config = dict(
    image_size=64,
    crop_scale_min=1,
    weight_standardization=False,
    widths=[64, 128, 256],
    blocks_per_level=2,
    loss='mse',
    targets='nearness',
    beta2=0.95,
    decay_fraction=0.3,
)
Rows from block 7 of a small model that predicts nearness at each pixel, named by matrix and row number. Rows with one number belong to one channel. Each number is 500 + 40 x the weight over its row's rms, rounded and kept within 0 to 999. All counts start at 0. Numbers have three digits each.
After each channel's rows are labels from the 100 images, of 14848, where the channel reaches its highest value: "peak on" is the class under the peak. Only what is clearly more common there than usual is listed. The data: renderings of 100 made-up gadgets, each built of a few solids, in any pose.
# convs0: first 3x3 conv (model.mid.2.convs.0.weight, 256x256x3x3, each kernel summed), inputs 86-171
# convs1: second 3x3 conv (model.mid.2.convs.1.weight, 256x256x3x3, transposed, each kernel summed), outputs 86-171

convs0.0:544499602460520523482500528531492514496483420517473480498512492578560558517501553544563488457492513526471512502531484529473431491560491490506523522612500586530500471530566426474500521528479493474470502509480547500478526533600470485453588556582552510537497392
convs1.0:450527468530470525464480483517503503535525525550530545570574454509431548467515446586500498548474466511516517585456466463498510508483477533477449536424445414457448504444467510525535546479497468497490568536466502527565452438534512541432482546463535485551501510
peak on: main colour

convs0.18:467548521558498451530532495484523483542488424499542513486556513517575465480534489511471469514446524556524454498535513533535468451480548509494494497461492532478506500507546593505527474501502534491505525524515591517502534554531507510586483530472514490482462418
convs1.18:459524457510479527440466497508483506531537534549513526561573450518426556482490450600534500524486460483520517591443467459493516517509465553482427544435433433476459500451484488509524554476485464502479575541468505509553442443533505540428482546501532479543499512
peak on: second colour; main colour

convs0.12:439498451505504529490444491453485498516554530534536488564504509482363551489478538651515543491516506475487469532486505442467533482560510566516461581519494437498485468501499499489479546494475452508502560507505479502535475449512504517460500549496530532521527555
convs1.12:543583506549465485531545523487469538540543532476526475491470531537596503542527479427513495585563494546501564504480554527521510516478565460471569514520543598473549514463499592507564459504511584564503506539532539503508589538460492521551561447494487491490533527
peak on: main colour

convs0.255:564479562471502532495502518498492501501489415552470488541547491555563577502503535577559489480474493543472479512510485518489453504539511486528522558586496570518483463515537465476497549516492485473475536524480539512512527522606481511488575588536586499568498380
convs1.255:452525471531467523460474484525501502539527525549529544567577451515431546460516442587503483555465460503520523588453460461499506508482474534478452531429442419452446502444472509531531547477500469505483568538465500520567444435533510546430494543469537485550503500
peak on: main colour

convs0.24:430469437513486529491453493445493483530536525535516491571520505469360550494484505655514533526522501494481447546493502446453508480563520552514473585486493440498487465487515513501493554495466447502504553499498487487542458465515485515492496539495525492508511528
convs1.24:563511488548518448562603520532508559508542524463502516463462505485619442539526510438518535533553519502511569482501546583540494478468559501484577486552513559489527516507476546526529467473487514528460446518541546494473589538463516508535575482493481486480534564
peak on: main colour

convs0.192:510482504486504542504496517496492498494506443549482481549529515526485579512516543641541506468508511526492469523513506497496465481539520548538493616591521559503518465530549497478476577507503463511494558525496525499514524501599471496502542571535582526550505432
convs1.192:482555458540450537459495494507496518537536529544533548576565446519466550458519427562510498552476460507524514575437483491501538526474485518489462541418431424465461503428470524531542547479493482491483566554464504526558468455539526542435497541449537480541533520
peak on: main colour

convs0.122:544601545500458484510517505505487519496483515483483533479480456516503491431549479401490414520428480505497565458471459487416472500459489384501560492542479568483526518400485485494528500501490512515499423503477507499482441536525514491552562452389485471499476523
convs1.122:444397487473572453537481504446464440540485493486509438446456538474442471563476596556503555466569534471471486498577490464501468468602531580476439444539556526523478500555506488466458496509472469519551509452504490488449479444485456454515445508548462532459447546
peak on: second colour

convs0.107:516505583476542432519517481482468486456492445478456530442483514462512475545451550466493413505432478544452441468517457507463443461517475457458586447503500510504518475535494473480525457532492504452486459469527476473462465473469482469525594465540437483474458402
convs1.107:426464457536478498479485484545517498544496459533527508575578470496414523453522480613495504488466460488517511587483461449501459492487460548482427498469459426481470538465485512494508535475494456494493576507478498524571441437523488529412452533503508485533486491
peak on: main colour; second colour

convs0.17:543495548457527543512504528516522511499484442519479487514502507561528564499546570585547502445500515519487515505518504514465461497563512514533496579631529591523530479530577460462489550518505496511490519505483545507489540533615471487480569544540570543546505436
convs1.17:462541465531453520469483490511499506532529539543531554572569452513451549467517432574508481548481462514522515586442475483501525517479486525479457538416436413465456506434471516532540545487486483495487565547466497533567453448534521549436491542459535483540515514
peak on: main colour

convs0.224:552509519485526538520513521516517504493500420525487493516524512537555562519530546585543498455500525560503469493525508506506461494531533514535499602621520590509519472548562477460478557513516495501497531534503561511493539561623469481542533570537579526545496402
convs1.224:467541460530461524458482489514493511535530533548532551573577448517450547460515427576507493554476466505518526590437470477496521515483478530482461542420434422465456499434475516533535551472493474500484566548467504519566462444535516550439495538465538478548519506
peak on: main colour

convs0.45:445504434486503544479461499472503506514546502531511482563511531473412567505488542656523557517518496478500461532505521436456509475551533564519460607534498474513496458517524512487466569483472463495491535491513481503529456488526487500510479534506527538520530534
convs1.45:533560493519445503479484503497463532538530554539508521554543445550573509471558417479530468536483461507511517564433527546524545539466517468491532503443437481440504479416455584524550525454492483573504526573484490487532505494553527536491545541462531477508566556
peak on: main colour

convs0.101:438485514476467478462470469490474493489501553482500485504498466509360481469460481476490514464514459437424495463474493475420571525535436442471514476431486405495462501459437463524510490502451468454507496485464472505506442400541527548365542520493508495501484556
convs1.101:496449522468555471546510519469510491508478487451501433420437544474517438550501582473504556443551551490489503452578538484509500476542551520491485471550574564534515502570547492442466448516489505507526453437520509478437554522459460434572481470527445516445452539
peak on: second colour

convs0.59:509510590462510530501508509565530527525469444488471475512513489568585512501544571516552508413509514493453553497527502538465437510575456496530477503616524565500525520510544450469493515534505496508475489495479553485474560520592477495391559537583537524507511436
convs1.59:457538463528466525456478480502496501522531526552529547568567452504437551475492447584509496542475458516518502576454471472496510511486471529480448543423442408465449502447459503517538552484492471484491566541468505530569450442545515545427480547467547483552502506
peak on: main colour

convs0.124:525519555458462507520527463480481518474478503479476500503469455539533511454514519420513415494427466486433556484449446508392451511487476398511565516538508548476540514401500491497521490494466498511482442478442462471483459471541498507452572483426518480492512479
convs1.124:423460517488540449497444493486504455515485483496534459483509532506416478500463564590490533469484524494486458524569478441529426425575514551465415478499534440503468485568560458454426522516457460499524544448509554506526481468507448478517422519544482495493414505
peak on: main colour

convs0.249:533519476509467529519518511500507499487497399536492518549542507505576556479496506533529479466453504577515435481515491501497480507509510472553471591552501559489503490489534527474490540509502503461497549537491544525518522527617503506528435584452597511549482373
convs1.249:449525473531470518446458483519488497544529523552529537561579451526425551466506442590507473556460462490525522593453454452492504504491474548472447533435438429457444496446485502533527548477489464514481569537467511516562438440537507544438500546484535482551505484
peak on: main colour

convs0.157:538486543470522529496504492496480495489504411532470481531535490532587569557501534598547484485495506537460476534509504522498440482533506530524518569590491611509500468542519474495495535520493486491480524509500528500495535535576469500483609569587561516556512344
convs1.157:455531462529467526458477486520506509535528527550529546573575454513439548464518437584506491549476462505517524586448469473497518513482472530480454535425443418459453510440469507529533548479499476498488569537467496522568452442531518547426492542468538490549511509
peak on: main colour; second colour

convs0.143:533493593469532501469498501520478502490497418517469475505516480552611559569497559557559496475497502515465505535502494549481415479542470533495523508580473591511494480535533439501504513530482485471470506504504527498489547537552467500446628538634527492540521374
convs1.143:454532462529465525462481482520503505532528524550527545572572452507436548466508446584504496544474461511513513583454467468502509513480473528483451538428443412456451508444460510524535548476499471492488570540467501526568451438534516546426480546466539483552502509
peak on: main colour; second colour

convs0.133:537509482463498447498481506632559501529493432499506505529505567502566487502543464565478560456499488502497474521549529544580436486484514559504427471520526518576475517522478556484486472493546490530510540447497460491478539502498497483507392509526504557449515444
convs1.133:486556464541457525442484495493477509509542527551519550572566453525465566478484427566522477548478455506524498572437477492497515520491465522489467551422425425474460492433481508530543556480486483483480566567474517521568457461551524548440513541475552471556531497
peak on: main colour; second colour

convs0.36:532495580477535440517501489476463489486508426493459506456509514493567475567484559519504455534479495534467458509510488537500446457515533536454571461549509518495532474553474498507508467529496499515483486478561500491458528537480471501530586498574453490492484403
convs1.36:460530454532457527459489487528509512529521513546524544577570453510440552456514443585509498528474458505513515578446470478502503519475461519500447537440439419464474519435467512518532551471501479481486568544468500526573452443534518551414470542472532482543518508
peak on: main colour; second colour

convs0.170:470505427502506544492473486466486480492526507533505495561528524477428592512508520647532520488503509508484466514501503486483498479570508560543449631556495534483500462501522510484479571485498460491500553518506515496521487486569482503493502560522569530541499496
convs1.170:509561467538457514489509493515507530526533550536530564572566437511501537488537421540502477564471461503512526588442492507519509513489484514483507524446428439440484491414474562537550526487495475525472562560474514527573468465508537556441534513469529470563547530
peak on: main colour

convs0.230:480508482518496494518490494445505470504532434542511489539550509479479534516513517644508492501474518551507420526517491482508471463528546556520493596529507522468502464531547547490482556502508494507501583524526563505508495542557474502563488565498563513524487423
convs1.230:486558443530449534453494499511495526531539539536518550567566443512472556463514428559515495538488467500521527583429480505495528535480468513499469559429426437472484500418482507525545558477503492481484563560467506517557475452535528550423498534478540473539536524
peak on: main colour; second colour

convs0.123:527539604487539473526538499557518511511477493475478501436481511536592459529543546460519478464491528515498535466555500520497433491542530509492525448600543606520526510541563503471509456533508530544492461474502538481457531568562490450567545512540500530473475471
convs1.123:491568470528438536474494506499484512502532512546517549580560479523445558467459464556543509503483463537513479519451485494496510541495467478508466557424445398503507507442460488493532560480484494427502549565500545543559445468564536540419445548449557494542534515
peak on: main colour; second colour

convs0.117:523535593496526478525545502546514512511477491471478495437485517536594451527539548461514477471494534515500536473540507523493442487536537513488521441605539613517525503538561509472517454538518534539490454479497546480454536578558494453573547504538500522471482474
convs1.117:494571468530449542473484508486488516507544512545521547574554487529442565471456469551537508505481457537507479524458471499497516543492466483502463552430453393501499516442469488505537548486475488421507550553502542534565444474576530547413452547449563493544524511
peak on: main colour; second colour

convs0.200:536482526475516540506492522494498490499500422538479485530523507536521576516510555617540500474498503531487480515511504504488458486533517525533496600613508584514501461530541466480485559510495483495487539521493527506515528522600480492501568572551584522546516397
convs1.200:462547462530456521459486487515499513531526539547528554574572446516455545464525430570504490553475467508519518586440472477504517519481478521485463539417440419463454502430469515534542551478499478503487567550465502525562463446533521548432490540461534479540516506
peak on: main colour

convs0.196:515492544481535445518497476447470481488510397494462520483529507457551477591459558524482454542480479543460438514497494535510450447496521536460557482503503496482522458547450505530506479525506484506482496479561493494464530520445484517504574484570452501487486346
convs1.196:460532445532462531457491484532504517529521514546523540575573453507454555461521438579515505523481459504513520586451472487504513526477458523505447541437438431467476518434467512519535555473503479477487568545469494526569458442533518547405476537479530486545520515
peak on: second colour; main colour

convs0.77:442492520464475475467471457487480491502514558490498481505496475519357488476479490476474525452527461429427494459474496474432578520533445452470510484435494409494469492460431462521504485506466462452507496497482471502504439419528517553373572519503504507500494570
convs1.77:502461523466563472551509516475512492495478502455487441423437544476523440546506577471497557446548560490489503453572545488509510471538547515490491470550568565540523494571544493442475455520486502509531459440527500471434547526454462437575480473536444518441449535
peak on: second colour

convs0.223:460511429504497529515460506469500491509527473547514497558525515464412559503510514667536534500506505508514450531507505464495503489557529584522461630550505478510518487514530533487469580489488458524521560514501511497535470479551482519517457557517539532537513516
convs1.223:519587454539428521466518476509509527513526566528511564567544454520504568489527419529517500572501467511507519569416507546527552531476497485495517546428420464467501498411468537539543546493523504493466536594484499520545502474527532550455529509464538481528574541
peak on: main colour

convs0.26:516558511457525505501490487589552522514501472480487504498487537520573477496547557538515540419516508502484533490555532522500465502545497524522440521658539562549538524534518496473489502515532496527504485473492518499465545539555484475479478509547518571486515469
convs1.26:484564462533454537450485496489482511515543533540529546571563455516462555484488431554521492551489463525520496566439483492491524520481468513492464554413431419468462494437465513527547548487483487477491562563479521524568461457552519552437493550456553479551526508
peak on: main colour; second colour

convs0.64:534510447520409513513437489441490490526497569495521537521518429486404500372527438441478466516439444527539516471472477448501502521454493405496492486469474422486501512427446501493501508478495503497498495486469524523508421518458513519477340458323493452499476557
convs1.64:474437535458547471545511498473497470504495525476481432436426553475462472570477579495487540483555538467493497495578510482478511485567541543487491467574563562511491487571523476479433465526490484533526464427524491480428532506447474444557503488551445541450458569
peak on: second colour

convs0.88:502524600451528516503521483525488519492463485466473494474469476557543482485523580441553450462459497521467566478503483521445446501561481449509517462573506572483519517464555471484528464524463499487483437475468512468453486528555494469470569489519486505466493459
convs1.88:454544475516471522461474494495513483523520521546536523561563482502417547477472477586508503523475472515517483557470477458506515504500480531465434547427461382461462493459462486496519547490487471471491574522481543530565459447552502531420454553465539490555481517
peak on: main colour; second colour

convs0.202:512533489502521531514494517519517493517515452541504475522520559523505541511538556642528519444503524536512462509533510486508465492551533581535464630614521565521546479547590516455466554515517474528507558535526537516499508537610472480544477551549552547526505461
convs1.202:489568453539444539458491492502492520525553543540524562574557448528481547471516420541520491554478467510519515570431485509504548532479479502486478562425432430467472498427476521532552546480487495479484562569471519524559482466543526558439506531449541481546542521
peak on: main colour

convs0.25:533514499477483553506506520521522513491477433538487506554549508550548569471504540536534489453464498557494479478527487496486474516534476469548467577566511541516521497489541483469488546513506494457496536523489531511514515507625505510469476579475596533554487404
convs1.25:444518479530472517446460482517487495545527523551530537560578454525420551466507445591501471559458461495529520589453450449490500501490477550470447533432440426455438493450484502535528546479490462515481567534468509518562435440538507542442501547480538482551501483
peak on: main colour

convs0.220:494483463484506533515478494473500498509519458540495480553525513505453587509503549660526520504504501517497458543503503486482472477546524576534491621591518513512536460532534501485451564502497463527496567516512504498516491505579473506489523576524569522536516473
convs1.220:501576456542436550471509498495493519524548536542528558568553451515495565471510410533501501551486458515517509570430493507500531533461479505510486553419435435464481489424462539532551552490505505479480553568479509509555479461527529561437507520458543484540551534
peak on: main colour

convs0.47:515497573485550446524509479460475485482503413501467518478530508484572488564469551518483440543466498543466438507508486541505447444499530517460571475521516511480527461541473498510519476528505492508477493486548492490464533507475476509537572511560469497494479379
convs1.47:453526453532459525458485486531503513536523511545527536572579454516436552456516442582516495531470456501517518583446462475499504518481457526496446537441437427460467517438475511519528553473499473488481568538468497524568448440535515549417476542476533483544514507
peak on: second colour; main colour

convs0.234:441493441514506543491454485441487468520538514525520497566512499472382565507489531650519531505518506486488468536503511457483516485573521572531467602523498457506488476512522511498463575492481458511505561511509502503527457474528472507485510549521540517519519525
convs1.234:520572427553433509494524481508495538500546522540521547550530445488556520501557431493515503543509465513516531532436534587532575528467473481486528539454440500482495502421453559525546519499527486518457578592474511554549556509480541530472533504444519447524569559
peak on: main colour

convs0.119:566559482484455513509511504574517525493505566476473528510494497544550492392536463432489458474457463507514502468468503501483479527432480407515545486583540519530562528453475491507501500484546530534490479484487452511522500481586533488512402522372554505497501518
convs1.119:434455526479539458509468483460492456526494493538518442489490521481408499557464579576533540487537517481520479538554490430488497448599537604473425493495516495503443479538508483455456491513443434524531560459517525497509464443489468478501497535538484509509428562
peak on: second colour; main colour

convs0.44:532514471449512475485477494623554505524507452499505498520485554508540477464545497561502558403509479509490463505559533525536463496489514533505419499591537523562510517532493517479479504507549482531514520455505453490474531480518504493511372508512510549462540472
convs1.44:474559476536459526445482499488480504514541536550532552578560444529465566481495428560513483561482458505519502566437483500494525523489480511480475537417427428471453490437481498531542549486473489477495565561470516525562463460559525553446511535460548459556516508
peak on: main colour; second colour

convs0.191:530514551484539441521499483451457483471504424482458519472502518463575466601454562501498456528484492536464430512498494538516443455503502542455560466510511514490525481558453508517516469529501498489481485477577506495462538518454486509486579466593445494492493382
convs1.191:459533447531465531456490482537509517525527513547525540577570451502448554464517443583513502524482454507517522584447474483506505524477457525502447537439443427461474525436459516516533550471501481481484568542470494527569456442530514550411477537485532486547518518
peak on: second colour; main colour

convs0.195:535491514466514549508504523500503505499511450536484474544525508537500581506515559617540505468497508535478469512518504497503464487530520526532493605619520574524524470528545475477470567511503490502490535520490523509511525521603474506500546572546581538550514432
convs1.195:472546463533457519469485490515493510536534535548531553576574444513461551462517423564506492556473464507525519587435475485506515513473489516482463540412440425461458500433465516538541545480501473503494572552470504525570460446532520549442494537460541480544524509
peak on: main colour